A small image classifier, trained from scratch: 7.38M parameters.
Rows from block 9 of a small image classifier, named by matrix and row number. Rows with one number belong to one channel. Each number is 128 + 24 x the weight over its row's rms, rounded and kept within 0 to 255. All counts start at 0. After the name is the row's rms in percent of the matrix's.
After each channel's rows are labels from the 100 images, of 14848, where the channel reaches its highest value: "lies over" is the class under the peak. Only what is clearly more common there than usual is listed. The data: cartoon faces.
# convs0: first 3x3 conv (model.blocks.9.convs.0.weight, 128x128x3x3, each kernel summed), inputs 0-127
# convs1: second 3x3 conv (model.blocks.9.convs.1.weight, 128x128x3x3, transposed, each kernel summed), outputs 0-127

convs0.80 089 [122 135  68 118 122 124 156 118 116 116 106 111 125 162  96 109 128 142 106 139 112 147 100 116 128  66  97 154 128 115 119 147 124 116 122 132  88 117 120 148 114 113 101 120 127 135 150 104 125 107 112 117 119 150  57 111 102 135 120 142 121 114 121 120 139 140 112  92 118  85 105 141 131 124  63 108 111 113 119 117 142 161 151 116 130 121 130 121 123  95 126 117 122 107 104 117 129 127 106 105 114 146  82 118 144 128 183 106  88 130  71 111 100  83 115  93  86  72 137 127 122 106 108  85  60 135 108 121]
convs1.80 064 [169 147 100 122 137  81  93 129 136 108 128  96 157  85 128 143 174 114 130 112 128 110 138  98 119 147 150 160 120 117 118  98 118  92 125 148 146 123 120 144 115 130 140 128 112 112 140 142 112 134 139 112 134  86 173  99 138  97 131 140 151  99 121 136 134 111 134 136  93 145 137 165 150 106 166 130 117 125 125 102 140  65 128 132 106 143 105 153 110 161 122 156 119 129 156 132 131 100 182 147 175  71  85 135 122 139 190 126 129 145 192 107 157 123 166 136  99 179 113 114 120 130 127 110 162 121 145 106]
lies over: clothes

convs0.114 060 [113 125  79 164 117 129 147 108  81 112  78 173 130 114 136 122 126  91  76 110 114 142 119 110 128 102 106 123 134 116 111  96 115 113 117 130 132  82 105 110 127 101  93 140 120 131 124  84 127  85  83  95 122 154  91 141  82  91 118 122 157  90 137 149 158  81 109 108 101  91 115 123 131 126 109  82 121 144  74 109 167 148 121 129 137 108 136 123 132 111  94 142 117 134  94 132 128 133 126 115 124 134 138 121 152 140 102 109 119 118  91 112 138 142 124 119  79  91 110 116  98 128  97  88 103 126 122  86]
convs1.114 053 [ 95  94 119 114  98 143 142 119 162 125 190 143 173 163 140 140 167 108 147 173 128 122 141 114 125 113 104 121 109 130 126 121 131 136 154 110 152 117 109 146  90 128 100 121 163 107  90 160 149 133 183  83 126 103 131 116 134 103 142 134 130 140 124 132 105 142 144 128 157 151 108 133 138 170 165 111 140 132 144 112 122 145 122 137 157 126 131 106 102  93 140 145 168 129  90 136 129 101 127 187 142 125  91 121 177 118 145 165 108 120 206 124 144 111  80 130 103 106  82 138 152 152 117 135 129 124 104 125]
lies over: skin

convs0.70 074 [110  92 113 100 102 122 180 152 148 122  99  79 131 161  92 121 128 133 157 118 122 142 132 131 126  98 113 126 118 129 119 147 132 116 132 136  58 144 146 101 132 115  99 111 127 121  84 108 139 124 108 138 151  93  89 140 125 125 124 129  80 108 117 118  86 136 124 133 131 138 120 133 120 127 116 143 125 124 136 119  83 108 106 125 105 153 136 142 111 123 167 103 122 111 103 120 102 125 109  89 146 105  75 126 134  87 119  97  82 127  98 152  68  97 111  55 106  89  82 121 148 118 144 125  90 113 144 103]
convs1.70 042 [202 145 110 124 155 136  93 123 148 119 134 121 144 101 152 116 178 119 142 151 134 117 122 125 110 134 142 141 151 142 134  99 146 122 122 128 122 127 125 154 134 114 122 139 108 110 135 163 131  85 118 153 115 139 156 162  91 139 125 134 185 124 104 135 114 109 111 126 112 138 125 116 169 164  80 155 108 120 183 112 129  79 140 140 116 107 138 103 161 151 130 113 137 130 142 126 146 149 212 131 126  78 127 130 114 152 179 147 168 168 185 129 168 128 146 114 138 161 144 125 146 109 114 123 131  97 117 103]
lies over: clothes

convs0.58 088 [114 127  67 132 110 119 138  83 118 104 135 114 120  81 115 114 116  95 105 147 139 124 152 126 131 131  78 154 126 123 122 108 124 110 118 110 119  84 133 112 127  95  69 130 130 131 119  69 130  68  80  99 135 133 116 134  87 110 131 100 128  83 138 130 138 110 134 124 141 135 119 143 125 125 117  91 144 123  74 120 117 123  82 125 108 127 151 125  88 121 108 116 126 110  80 128 125 110 120  56 113 122 146 124 124 127 117 100  92 109 100 122 133 127  70 112 119 120  84 135 103 131  93 141  86 124 151 101]
convs1.58 070 [193 169 142 113 145  99  78 116 125 141 121 127 148 122  79 107  72 115 150 165 132 151 136 108 122 132  93 132 132 156 133 112 141 103 142 130 122 126 131 104  97 131 114 136 131 110 142 112 127 106 191 115  98 165 143 145 127 131 134 145  75 146  99 147  88 114 147 133 129 151 156 144 135 163 158  91 129 115 143 118 132 148 112 134 134 113 127 149 139 172 130  93 171 138 106 121 156 138  91 159 152 106 151 141 158 126 174 140 172 148  62 135 133 141 109  98  89 144 134 134 143 133 108 100 127  95 127 126]
lies over: skin; eye

convs0.73 093 [124 105 119 118  90  99 136  97 134 113 120 115 119 105  97 102 133  97  76  93 125 127 162 118 136 120  87 150 129 123 121 107 128  82 122 133 137  92 153  95 113 124  73 138 145 106  94 139 158 154  83 114 167 106 120 145 146 114 102 117 126  92 128 137 101 129 143 136 144 164  86 128 100 125 129 108 126 124 143 122 141 125  87 120  89 137 172 100  99 104 120 130 124 110  83 134  98 118 115  69 110 116 141 122 123 120 123  79 128 105 118 129 115 116  63 114 153 129  59 122 111 123 105 150 142 110 168 109]
convs1.73 062 [157 119 122 107 126 156  99 118 115 138 120 137  97 147 155 114  85 113 154 133 149 150 147 158 118 127 111 130 120 134 140 116 154 166 145 147 146 150 111 146 148 132 114 134 118 124  97 106 124 157 178 149  77 161 141 165 150 146 103 127 165 136 134 150 133 133 139 130 102 143 101 112 118 200 121 138 144 107 131 124 176 146  66 128 178  87 137 107 181 141 151 121 122 140 112 122 139 133 140 177 104 147 149 140 173 116 131 160 171 109  82 136 198 141  96 104 125 128 106 133 134 133 101 126 134 125 116 123]
lies over: skin; eye

convs0.74 087 [137 142  92 104  96 125 181 145  98 126  65  79 135 127  97 138 134 105 118 137 133 170 109 124 130  89 150 128 127 136 116 131 123 120 148 152 116 137 129 131 133 111 142 128 157 117 145 112 114 116 138 128 113 129 116 137 111 113 120 154  83 142 128 142 139 126 129 130 146  85 121 142 132 124  77 138 115 117 116 124 125 152 151 108 137 142 126 153 144  84 129 125 126 107 137 139 123 138 109 146 139 149  88 126 163  71 143  41  86 114  66 130  34 140 142 111 104 107 128 122 140 113 135 135  92 120 129  86]
convs1.74 071 [ 93 117  98 142 131 151 117 125 130 117 143 149 104 180 125 131 127 138 132  97 152 124 111 172 124 144 116 136  99  93 149 110 165 138 153 121 124 140 128 119 143 136 109 117 154 121  89 123 142 152 127 126 146 114 106 149 138 116 106 128 169 127 141 100 154 171 128 102 139 157 101 103 144 171 139 144 131 114 125 124 210 117 106 132 160 159 104  87 123 101 123 159 102 138 137 136 148 141 166 182  84 170 101 135 143 165 130 130 162 123 169 117 198 137  95 149 108 130 143 117 139 119 117 154 161 124 178 122]
lies over: clothes

convs0.18 114 [164 149 136 155 157 142 149 154 176 136 123 148 127 134 193 133 157 144 128 132 132 116 150 140 129 154 128 146 130 151 136 152 148 134 125 116 137 139 160 127 151 130 141 119 159 137 134 125 158 137 131 131 155 128 139 155 122 149 153 141 227 124 113 130 144 134 138 130 143 166 137 109 130 130  96 137 124 123 142 123 111 157 145 129 145 155 153 124 158 184 118 125 108 115 127 126 155 120 201 144 139 125 156 135 142 102 156  93 132 162 219 144 204 133 124 152 135 114 146 119 146 122 142 150 127 131 152 140]
convs1.18 158 [113 102 146 113 119 161 135 103 149 147 126 137 112  91  84 169  93 133 124 100 145 148 113 148 118 128 114 115 117  98 120 105 156 168 142 145 115 154 138 136 153 102 100 129 149 144  96 153 164  85 144 158 165 119 125  86 108 117  94 111  72 141 147 102 166 141 138 110 149 117  84 113 113 129 153 149 150 134 166 128 173 144  90 134 159 138 112  86  94 154 139 156  98 147 106 128 109 139  89 171  88 153 108 128 131 126 139 136 108 158  82 148  79 131 104 154 149 124  89 130 141 144 101 135 121 141 138 131]
lies over: skin

convs0.40 069 [130  95 178 108 111  79 131 173 133 123 148 136 112  95 136 120 121 108  78  96 115 123  99 102 131 113 122 123 128 104 127 117  90  82 131 108 138 174 105  96 131 139 119 128  94 114  91 143  99 144 122 135  70  43 136  96 129 130  94 139  99 125 119 115 137 128 115 145  94 104  81 121 125 132 115 164 111 132 139 115 149 112 173 119 128 113  97 103 116  96 106 153 123 136 122 123  94 133 145 110 147 134 117 128 151  72 132  95 124 114 131 143  85 128 114 104 137 137 114 112 165 122 167 107 160 113  93 122]
convs1.40 045 [120 109 126 117 121 103 177 168 132 128 107 120 131 121 114 172 102 119 119 176 124 108 137 136 133 136 172 150 103 115 144 164 126 107  80 136 152  57 137 133  99 132 127 143 156 111 126 169 132 148  49 150 141 185 131 127 135  98 158 115 146 109 136 154 135 127 121 155 123 129 112 142 156 117 118 125 132 139 130 128 135  95 156 134 101 107 146  97 140 124 124 126 122 114 161 130 104 110  92  93 128 123 140 121  88 178  86 116 110 107  53 134 123 134 154 136 126 133 100 137 107 112 177 130 102 138 117 154]
lies over: skin

convs0.29 123 [163 140 118 152 130 150 146 139 187 123 146 149 181 121 176 146 146 128 100 164 163 119 151 192 130 142 108 153 124 180 116 164 172 133 117 129 150 124 165 126 178 108 103 124 144 138 133 119 146 142 103 117 166 187 153 184 134 152 169 121 174 112 137 125 135 162 122 130 131 154 147 119 147 130  92 119 148 130 143 117 130 178 121 111 134 154 164 126 144 136 127 142 119 122  97 125 144 118 171 132 166 134 139 119 125 146 169 145 135 127 160 117 153 136 147 156 159 131 131 131 121 112 125 140 128 149 153 169]
convs1.29 190 [ 95 101 156 105 127 160 147  98 156 154 115 143 103 121  88 162 127 142 128 109 148 164 112 157 117 124 104 114 118 101 125  93 141 160 154 144 111 149 139 148 155 120  97 133 155 134  90 149 157  95 169 147 164 112 100  89 101 116  99 117 103 150 156 105 162 154 132 105 152 109  94 111 106 132 163 134 144 137 162 123 176 147  86 133 154 146 117  99  97 142 121 167 120 139 101 130 109 141  99 166  99 160 106 128 152 130 136 131  87 152 114 147 104 133 105 168 177 103  95 139 146 153 113 147 111 136 132 161]
lies over: skin

convs0.51 057 [124 111 114 130 108 121 162  86 100 103 135 125 115 106 135 111 152 106  68  88  97 127 105 103 124  97  80 114 121  99 118 133  96 119 105 148 159 106 125 106  74 119  63 139  92 112 112 119 100  98  66 114  88 151 130  93 103 121  88 108 177  90 103 122 120 104 129 119  85  96 118 123  82 125  82 107 107 124  94 122 130 131 122 127 136  99 121 140 128 123 111 131 113 100  78 132 130 114 108 103 103 124 149 133 109 119 125 113 124 139 141 102 120 142 129 126 128 123 102 114 106 111 107  76 112 106 115 134]
convs1.51 037 [126 163 120 116 166 154 149 146  98 140 166 106 157 140  95 102 109 134 191 154 108 121 137 121 136 143 145 144 117 146 134 129 116 119 105 131 100 118 117 102  69 124 102 125 129  87 167 147 120 116 143 111 126  96 158 124 133 157 160 126  61 116 113 158 113 116 135 100 132 158 120 130 143 130 169 108 126 110 140 126  92  89 169 131  87 159 126 132 110 105 116 101 158 120 137 135 153  88 127 162 150  65 118 137 120 134 127 118 144 142  84 137 146 119 159 150  79 159 113 123 156 147 114  88 174 122 125 121]
lies over: hair

convs0.61 116 [113 114  56 124 114 128 135  98 116 115 141  98 129 121 116 157 119 117  87 117 138 143 111 128 126 118 109 160 126 120 125 131 119 123 122 134 158  76 112 131 113  97 104 114 118 135 129  55 126  65  99  84  97 129  98 124  71 118 125 100 137 106 136 118 132 110 135 103 109  77 127 146 121 126 128  93 130 131  79 117 139 124 110 121 130  80 116 149 115 109 117 118 133 135 100 110 109 129 116  95 104 131 167 132 132 120 150 120 115 104  87 103 119  90 135 121  82 119 127 131  88 131  75 109  57 121 110 112]
convs1.61 081 [194 168 129 123 138 112 131 111 141 133 134 102 172 141 137 127 158 120 169 147 118 127 144 103 128 128 131 133 124 157 117  89 103 101 119 105 136 116 117 101  96 113 120 132 132 118 184 138 127  87 167  99 125 164 121 125 122 126 157 137 144 117  85 159  69 130 130 128 135 163 151 128 138 120 131 107 130 135 156 117  53 113 178 137  92 126 140 148 139 141 138  94 165 122 128 130 156 136 139  78 134  67 110 125 145 117 167 120 169 113 159 125 171 127 124  83 117 148 132 136 132 142 121  88 148  99 120 141]
lies over: clothes

convs0.44 099 [165 148 125 123 138 116 143 142 139 125 125 123 177 152 179 105 155 127 158 184 153 119 149 187 123 129 135 169 126 169 114 133 172 107 127 118 126 146 139 138 191 124 128 125 122 151 154 129 140 130 134 121 138 169 149 166 126 120 187 129 191 134 150 133 148 126 110 129 139 162 108 126 170 126 100 154 145 115 125 129 130 151 175 121 157 147 138  98 143 163  92 134 127 109 127 135 147 123 164 131 175 134 145 128 134 158 154 169 150 141 165 131 101 111 122 168 179 134 154 128 137 109 146 153 136 144 143 119]
convs1.44 127 [114 100 162 119 103 133 128  85 136 139 116 138 102 103  84 131 118 138  96  92 140 168 117 156 113 138  84 117 127 108 129 111 150 140 134 119 113 155 123 149 152 109  96 123 133 150  99 153 146  78 176 156 159 108  93  93  95 147  84 119  98 164 169 112 160 157 133 106 147 107 120  86  98 135 153 167 143 129 167 122 156 137  82 138 165 138 109 109  96 153  99 149 103 137  92 130 110 153 111 150  86 145 125 121 144 123 134 117 108 149 106 140 121 131 123 150 164  97  88 131 149 155 102 138  98 149 143 137]
lies over: skin

convs0.54 074 [108 139  88 104 113 126 169 129 139 128 115 128 119 152 117 137  85 118 126 157 127 131 116 128 131  81 127 115 126 126 106 155 125 140 136 143 119 130 112 124 135 107 139 137 169 117 129 114 123 137 145  96 133 167 107 104 123 153 144 122 102 127 127 128 109 146 140 101 144  67 128 140 142 125 118 131  97 134 158 133 108  90 131 117 122 128 130 156  93  79 124 106 115 141 141 139 123 136  40 119 123 153  39 116 133 123 151 105 114 141  22 129  99 135 155 122  98  79 130 123 121 112 120 108 100 123 113  99]
convs1.54 088 [142 108 114 134 116 107 133 131 129 116 116 122 124 112 132 125 184 121 147 125 146  99 130 167 132 130 146 120 172  93 119 105 167 108 125 141 136 122 136 156 153 135 205 125 129 133 114  88 123 134 113 137 166  62 132 109 140 128  96 139 181 101 146 130 118 135 115 128 122 158 152 104 140 124  99 144 138 135 102 123 147  61 122 128 140 139 110 124 140 153 145 154 108 108 170 132 121  95 208 121  86 110 111 125 124 134 164 125 127 150 218 128 130 126 168 145 116 148 128 119 134 127 142 101 146 136 138 117]
lies over: clothes; skin

convs0.42 111 [145 113 121 156 112 128 148 118 152 147 114 117 158 161 188 133 169 141 172 170 137  98 154 165 125 134 136 130 120 150 107 146 148 135 122 141 131 141 156 102 160 123 147 122 137 139 121 128 147 147 152 146 137 144 161 160 154 149 150 116 194 144 107 106 139 158 114 142 139 141 139 112 147 122 135 140 143 108 152 142 145 155 151 134 132 155 135 133 163 177 155 166 105 108 142 122 128 128 200 126 148 143 139 124 150 160 156  97 114 158 223 133 167 165 113 122 174 140 130 125 135 116 137 132 124 138 146 150]
convs1.42 148 [120 113 151 112 121 154 163 105 135 132 125 146 110  79 103 151 114 144 104  84 142 156 103 165 116 114 121 114  98  99 124 109 138 160 138 153 124 162 146 145 162 112  93 132 166 130  94 154 167 109 148 164 166  83 118  89 105 111  92 114  70 142 137 112 137 170 121 111 150 126  84 125 108 140 133 176 139 131 151 123 161 145  89 125 151 156 113  99 100 138 137 174 134 135 103 135 102 129 107 154  92 128 104 121 155 119 123 138 119 157  94 142  82 137 108 145 170 100 111 137 160 128 115 142 111 140 137 157]
lies over: hair